config.toml
arch = "wide_resnet"
model = "multi-label image tagger"
dataset = "small charts drawn from random numbers"
train_examples = 50862
image_size = 32
crop_scale_min = 1
horizontal_flip = false
translate = 0.06
rotation_deg = 10
norm = "groupnorm"
activation = "relu"
weight_standardization = false
depths = [2, 4, 2]
kernel_size = 3
stem = "deep"
avg_pool_shortcut = false
widths = [96, 144, 208]
num_labels = 23
init = "orthogonal"
residual_init = "none"
optimizer = "cautious_adamw"
lr = 0.0014
beta1 = 0.95
beta2 = 0.999
eps = 1e-06
ema_decay = 0.999
steps = 11200
batch_size = 256
epochs = 56.4
lr_schedule = "cosine"
final_lr_fraction = 0
warmup_steps = 1120
weight_decay = 0.08
Rows from block 5, named by matrix and row number. Rows with one number belong to one channel. Each number is 500 + 50 x the weight over its row's rms, rounded and kept within 0 to 999. All counts start at 0. Numbers have three digits each. After the name is the row's rms in percent of the matrix's.
# convs0: first 3x3 conv (model.blocks.5.convs.0.weight, 144x144x3x3), inputs 105-125, a 3x3 kernel for each
# convs1: second 3x3 conv (model.blocks.5.convs.1.weight, 144x144x3x3, transposed), outputs 105-125, a 3x3 kernel for each
convs0.44 105:537454463486451438480497436478491463590523525477557503586490514572485546582499462457506441519523492513501495567514495664626602634729683485517521517501473470566538545493521442477472417409524566534509579546519509556533574567572613553535603549523576565620507493519524531510484496433467510414528466465501538555529509538530458465499474487434416524399364475551527553451467466493535495490471454351332416284311349503574586494497526525509454522492568468540496463491523487501506496484490463473435466485487508491669548600727516491590544569597556519574575525493564597539549588569
convs1.44 084:440504510470573568512551592469506427475477420539451529458459458474479415472502523499561496474450557442495510498462495454483553481432462528495534505601472557546553469405562388497464520497576469450418517432384494517463404385533404415521430423474462365461443405359424458418546572632524512545518461524481478479439392456550533503432522501489472469462430485448471426511468536407503457498444347483397408616524505437569476461504522456534527407503504458468500458547477509461465449466526456521459615563490526470396494463422594539464480497424500536439379450454501465384439475444
convs0.45 098:476514423476450462509485459505519470577534466517515478558570549555493514599478433499479508552473491451516498453385422455449415550390435432466501516446461494505495613592607563504574659508515535538472580521496573532481539575552562521525537528499557557511494552573547550555514515475451465497479418506454460460483453523490483503504552574486510584534477505507486491533523491553494474544531477505494520485484569572598532612595512628583560563523526456511517459542520538577491579546516535512519535535569626608560664654545564565582567569540641604446570484403553549463490497458
convs1.45 094:425439465424475454451446509490538521547581487550554523409405406439438438433432397545508522530493467490512455497495454522441471517549525475480504445517498420504556686519425595496472601532467432449523463492446446489382507479510563544564492514541489578543542554543527538535509484414568470388507483455509536524529494455510523457525488497532553453497512457487449540492491440437467517521481417586557535593577645473480561527490478493500452528435458459526488496485504549430475508486399483503407534605548599593473581537388533542526509523491430428442457555393490602458518584455
convs0.46 106:503537541467481565486525515547547526517482515494523528529526501475449474574509464505515495540548459526548518500523503443501508445423445584556556593507484526478516528475436429464415391430473531535523529497524549510527500522442561490503461510504523484495545504476523436447638609571616653587573670588532439495491545470507499509541527435549457472567553512500428429500506472523497457689571567710567486687655575564567563524516488549513507544556549586548544606596585616588633597616604557631604624532504642539475569512412496489560544396444517511494495510554506553486494486506
convs1.46 115:394447523435505451419450505531475497499546452492516474396444377417463430419392426535533528514561528540514530522543532509467541476501491480508495461469476494523507575546546521532567531500554465456372480483513494498447546529545547520578496569586561565604527545536516548557549553461529588550532560559540501550537536531531505507526543527469514475476549485483474508528478450541489504438538545505460481530492535502526490523535542474477507478535520428550545558532510526515484503536496544523520526484509526514521606598460499528474512470388412433386466503517498476498551540487
convs0.47 136:561499462500453441530443402515540503580532579592565501500518528497522528475490480527513471601564557627570542587608518624644568617517519495500515482534535496525512523485502525496507517501495603540520578593517570575551560545551588605542613590547551531518564557541509545512572518459546527505571559508526518518520521533482501515467530505497482523513492524498497510497482545506506524454529609475496519418422434558535610571605577563584562505429470446514497487529530498472453539481483508493502395433511489569575603652554431462529481507514489498507653621595666680666651662601
convs1.47 126:435552575469508635534593656505467478525565485510446524466426424421452413410464431493514500504483537441472525568524528525489531540487519527513530529512555501551513519506553469456456492459520509439396462482469464492456541485467512474478427441493511488516453437473507477487619585611582555608544524534515507550464461458447471493495504489453512474461450457464423475493483399463442469496436410546506476587530488541533548527587561510518505415436463398417435462436458522493513502510492534480487625605539613526426558432359659627584621556472584497380514533419538492439551518446
convs0.48 066:496489442516484445529590498514416596483477452568566491508465488552397417496389447560524493572499526478515497420435406408369465522524441513495501526520509525511549515524565538458472485487404482525488518403550576436506516513431428491456509501501453427488502453478460518464520458398481383394488510530527476516439501433564482494558564547485510494504500416510500536590446551510547539457431517559516475491425474402468437437414415447498409473459490474532561516447444553542503490497517511479518516467541469474514602552468405477507453387475515515453533482476466521470432541425
convs1.48 071:476510595516532434447449487535495466478496546467553528520437396542491474504358374471499392434468476484510512486459552416511518393480481537458515492522498453556553568517484495492508508503471432406514434520481491420431499501485391499464537479495503555449513526483552456489471504441499535491485355502432425439484547438469376521413490474503468479474485505461402476466439423519414416443435496371427519523400505525503499491553525439525420466520520493543469590522526498506512525515533584475502491627546485570456496513525598440507418489502450423420552452480461417440460444486
convs0.49 102:411457431409374473459438433462373430498418420468416472462545437541495449506539522470414490436464516442469467445401476449480461391407419487469457474481480469516459388386381386391400410394384427433394432468437417434450446461433485456379429405437484468451534428443467488412474453430465398489421516487509523476578554513508486502503511549581533513573510586529524496533542534531525532520424467491466470550537531487454420405428426400405430468438457492511468477442479418457434459403417493462454475485471443497468492483438479451464461466434486407407422422468414480491522440433
convs1.49 072:455597493449480540418493558499456472445438498481532416544501492448542511535474428499528446468508482525484488459454460491516452508515443446541473445544566424453546500378421433427427414437412494478519492459569495499504500560579660618550583515600582464479430444607515528534444541582474505520528535535514532588486518532482541432521542407500431385433557468539444501509481491484509461486495584435544518516477475551474490430507461476486386514547528517538503530537528456529513538474513531466430607629562641530523615436441560485522515487421466395482518449537513509472536561565
convs0.50 136:555499435547465419528454450543527483555544511520493492524508549477564502553523532524471540551482514483522533704630609710694600680580620519513503483496509507507516512488475541519509479521484561579537572609527552579541517520515577568525580548514536535459453514507493473422559435433601511477547492497490471511521563503485496482437425497478500517494443517519515528505514519501491532454489532400439461400405399505518538500535477487454452453467478489481474454458536530504508567508501564551545452504529509579605633620642431498546449489480486509507648621621655684692578646633
convs1.50 134:410493543467517572475506575464490444542533509553512507424427474451476449445487428488491520446473499451432488484494491484454498445464493552509532594500499558496482504507521455499489456474538444499424482490429446472432460491458461463460479402451465471452452437405448439398536534521482483498434434434537588558503470463525480503499460510403465481387430405513538473478499498452479449350365375473361343553441410531512524484515513429453517528556575467556550466486547520516483520498495528493468607575519609554436558465375531508501518491481521447397486481417483470405528481377
convs0.51 101:503542499490487548541514496526512475453547491492467505532555518539503503548496509501528503515517473476471486532486510605511468549509559498547494521474573498474489630519609622590609557565611529522493531504517513538537526486472540515488586571536439501475405510462482437489484533518559549541622596543509501484447448450413412431550537590563548556657603550517515492506522496509523527574484471662539492721605538489417524498461490429425477515521518594519546545509563554549514594561558538533568565493469658606542648617593488461444463450381441404384526545525554587552541609576
convs1.51 086:588561486504511572521516554589539587519511534526531506387426434401377375438382370474520482430475494431431441548494546523478614577520552532510432549500516471539539478465443604575528572546483463580518516500471520470490475479527487474498447532509452546523536533584511442446453466455455493566491447485509510530427498423503505460457489487471460465443487401504542470534531535586525517397440430473501482567557456500482518508504526492540554445497495477536509491533506527473467515494462463463428565546487574477407583487408558521447477470355379440382495480512463498509513468487
convs0.52 109:483521482541433424519456451510511486572597525559529431459509489492497449478506452488516549522531481553507552667666499810759674732627571487494477505492523463495544442486443558581525516530557528531511503583541495511563573481554582532532610586503498503563502539568580468512493493466623554489617595557658610574610608589521596518485435487479481435563481467530442447557518487581504490326417522340424493332387361569592607520561531558573545493511432512465484571558516424492462523457527508524514363389455446450548504620661506458581415516564461525584549592546626640656600642607
convs1.52 101:442441497459454521445519553520493426546498477525525520465427421440416448444440458494521473473482427468506516504502495408514507499456478553489473531541503487444454565545538498433517544539494521517483576569500501520493550468496459443498434416446500487496474478428524531489473488451470449543455427503493540466407448509393438453509517475406473477353424451516460469466506414467526441493433436537430424529509472473512490445452475395410403469497481503500461518447433530503467556505526508471495622513481567537395563466311529526467533514453486460374563607494553594463550550472
convs0.53 098:505528505490478476558513525516581582538588507513522536545505508511486460431483530459567542535521499509486492571509508591522512522468506532517527454554600473546520432415462526431503478478435544556562562547624547581546521516565523529523558504496514522532495472554484442474591566543606573608553577559549480465593497554602568534447439522562472440538510480489463483478502553465507501508558530602522438585516454547530625591571581537558506556516579508499538529566565520590528559612614549581560486678653587612568540556577534513566523561565520528518604623614545587600514568515
convs1.53 098:418474470402440505444490482549519531552561581617561587366382440388427421406399390513552527517482488566547529525526572519516534532536518503532551523535515498500511532546494544503525524485536493426491545487515511545514558587597534588567577562554495556553523541537555541479507548480510436500532522486506477488546462525531500494467483485536482438500478457539512468506543494557486445413434468544451448486469473494615528510527561432467452518484534497528573552523532520504485494517513503516529569502535538550426559462383507519480512537462468492408602519502529468538602528514
convs0.54 081:516481456486522460432496539486498533471516448515520509460536474540557494669608494489485433481453520540490508316381464414392468474478496488509483554481529468456538453389293393394414307399431455417467454538470514505490510473532567495567513497511550471524490509506521564568435459441564494549519512588454542530531543580587620575533522499544537513627566619564482489540517530553527541372391339379354448342356399441484446445410442478426447486538581533486476428579485490476497548498459529513488548538449508468580611508556509508483531547520562507478451439434497542492494509530
convs1.54 107:438557530434524497498449413513482479504510509511462516492498402502508446393415355482542502525516516506492467525497507499489504434517456453496465511473482508452502503507490570546543559537555488480494578508497499515450576490522490554561559513503544529575577492538481531547462486455454450454444508516514467489491463468494499458424482443465424499498521506508475524464532510514540509512443511585479492512494491399444459444410456397416398515542548540568558549617616492452521520509551478488470543507492535553443467435492467431476483484487429428417552542521619528558531583502
convs0.55 105:455483464460502515452521462482508452527470487485423413466463401484473460435428448473503469522486499473476426499467419452421371478415380512459475477503549529502454675729712634537597500482365462521460493520482557513532625599561583548527560520518529593549564521512593496488509461418465360324341372372474389448529531480535550548478465488451495420409509424455450459517522506509484489508479472432375415366364423606595557559529522580478445571536582487512542525550549557514504502505492486546547477564599505514529609517359534523529547530515492474417525477462520529492516514476
convs1.55 101:479428462503450476450520587472529580483546615561575572456476451418486479470428507478511460513492453512467497501493422468416473430446467464437440411401453420445448630506434494439386461343349561529523507516520451463466483516512503516528501500534592581570577532523617533518475498404500450388500372388565529507579509430531409458533542493517433417461403463491507544513495448484442459388420487393344385472454411515571517530533500559438413504506515430448505419420480582572512540538451504497478557591597640584508639589466444527556625585543595576496556580549504453458482421440
convs0.56 088:456512413499508377513434368489498491524465504484514475475428464455493463429483444442456436559443490457556544455436452511465500543523515513525579525531559554537499489522478620531537551553575458414486427486435530492437526517511498460486440487474512428415400490471511515448480481517529473548611511476387467409416455373441426436491491550449489584565505539501472533482526460483493512505503614435498537534539602464430444449415439422412385496424483489477513500553530525455453491503447481486538615598598606620606549561621391419451414456432443499552486413433392409403520484435
convs1.56 098:503511493417488535485461508501531490561545573533572446472528515496538421554511478491462461483477462494485438465467433419500509444466517443496489445507519446499502543473497510473519512437415469471489467439473470401420433454453460452455463411414552481465435431459511464413497461500425439443522471543483471431492433449502461439511513456473432477517471415428424430451434453494459426358468420459434517393446479495551500464484496457485448484534483516524514466514544502504518473535532546579535296338406459525465595573482566546489497482443455402451462549485457484484429447383
convs0.57 100:497479514463492517487460516469454435514519485439472490386484438427464472448432481446494488518499470517442537467473449509474494505513534565491481506512539510564506694669697665674679710605591478420511446538449518456461508508548438497469443511456488508542505485478517479476457432421531484545560585590502447408513472481420506461557460502469475500547453474489447453480452470527532468485444474413398443510371290519505526518506509451524453505533513485508540574534594495513528449409463483458490516403435471514462594417404468382411457456388510415467503487526512478547509526444
convs1.57 098:586550608493551584468453516493521541529525602544480541479489461436461469488493488443478423460447457435439439436461522436481457427473473468490507486424470487410447447460486434505472391409379474473456434483473507456472435406515447471441453447411482458468518448468512510447412373426464434445496509413475486489516484512557512511421482461458436456455485468501527481490432414465421447499482468493424432498516430479484531508488474517446479475463487499485493504435483483548534472509463468423418508560546575609549639649545574628527592553538565596553573528562570475504456458417
convs0.58 106:524510492457515460474493518488548488510544475550454488536511533521456473471407508529475523559486488506473505574555470572467459512478466526475562508505519468542518501517488519451425485486528559571517486468480560500478495508482460476536524487471517511459513467450548439398630584556512555594501466531456471409505399505526513489569578540518515495579486502555473482499529487520501537599581488436453350485449364569515545512514471500467390441471515478462554425480520487484551490528533462498568578712589672680619701689474446517525522514533559538442488492412464448312521467343
convs1.58 110:510421392421425494496493524471474538498458513533525523462428451429421456423448409572509478557554498560532525497416436460457441501442476469518483544496505466523493630568456594501441530519514462476401445529508421477454550558527483548492495468514532539521519543476524496458550452381515465422555523526541554550555508484512425448488475429455442455396423389469513449471484417509514416449448421383358382347371449448521482507495527419480448466525529467509556458480511546565533615558475562506474533589496594588511668588347483532514479488487465450410407546407397482487364515455
convs0.59 095:493490493521507505455524474535418463508465533447507520444549512487538454476540502479484429493511491458427588481505431478513477513560474513555592497483572499487487685667733760660653769658625473454512480510450528488468411478445468485519469443489385472430470427460476397398457410538573480538551558514394482386460414366406435357557536546561518530642546485521503482540477537536531471507464548450471468528476538448377376397377369441400419505455526475439469478500526531456446509479523570514548426403475483469526635520528432363486438454449462443466492492470486479438491468433
convs1.59 090:512504523504552518447450504492544468453538545516520518529449498531498439557470506475448463454442457410473519489476482444486440487428488470454510453531525432413467480417472413512524428437464477543497492539467567520475414428400389395449352398386446518447552365377463449330386362531395477409385401463455535461487439514487483485454431481519470422462476442527472397502545418522482404493406500468425390511487443450479475501466407451495474486484401428442468467458471519395446403452509498420461558569506541476500514561448548533582533521483518465427557462516467518489459495422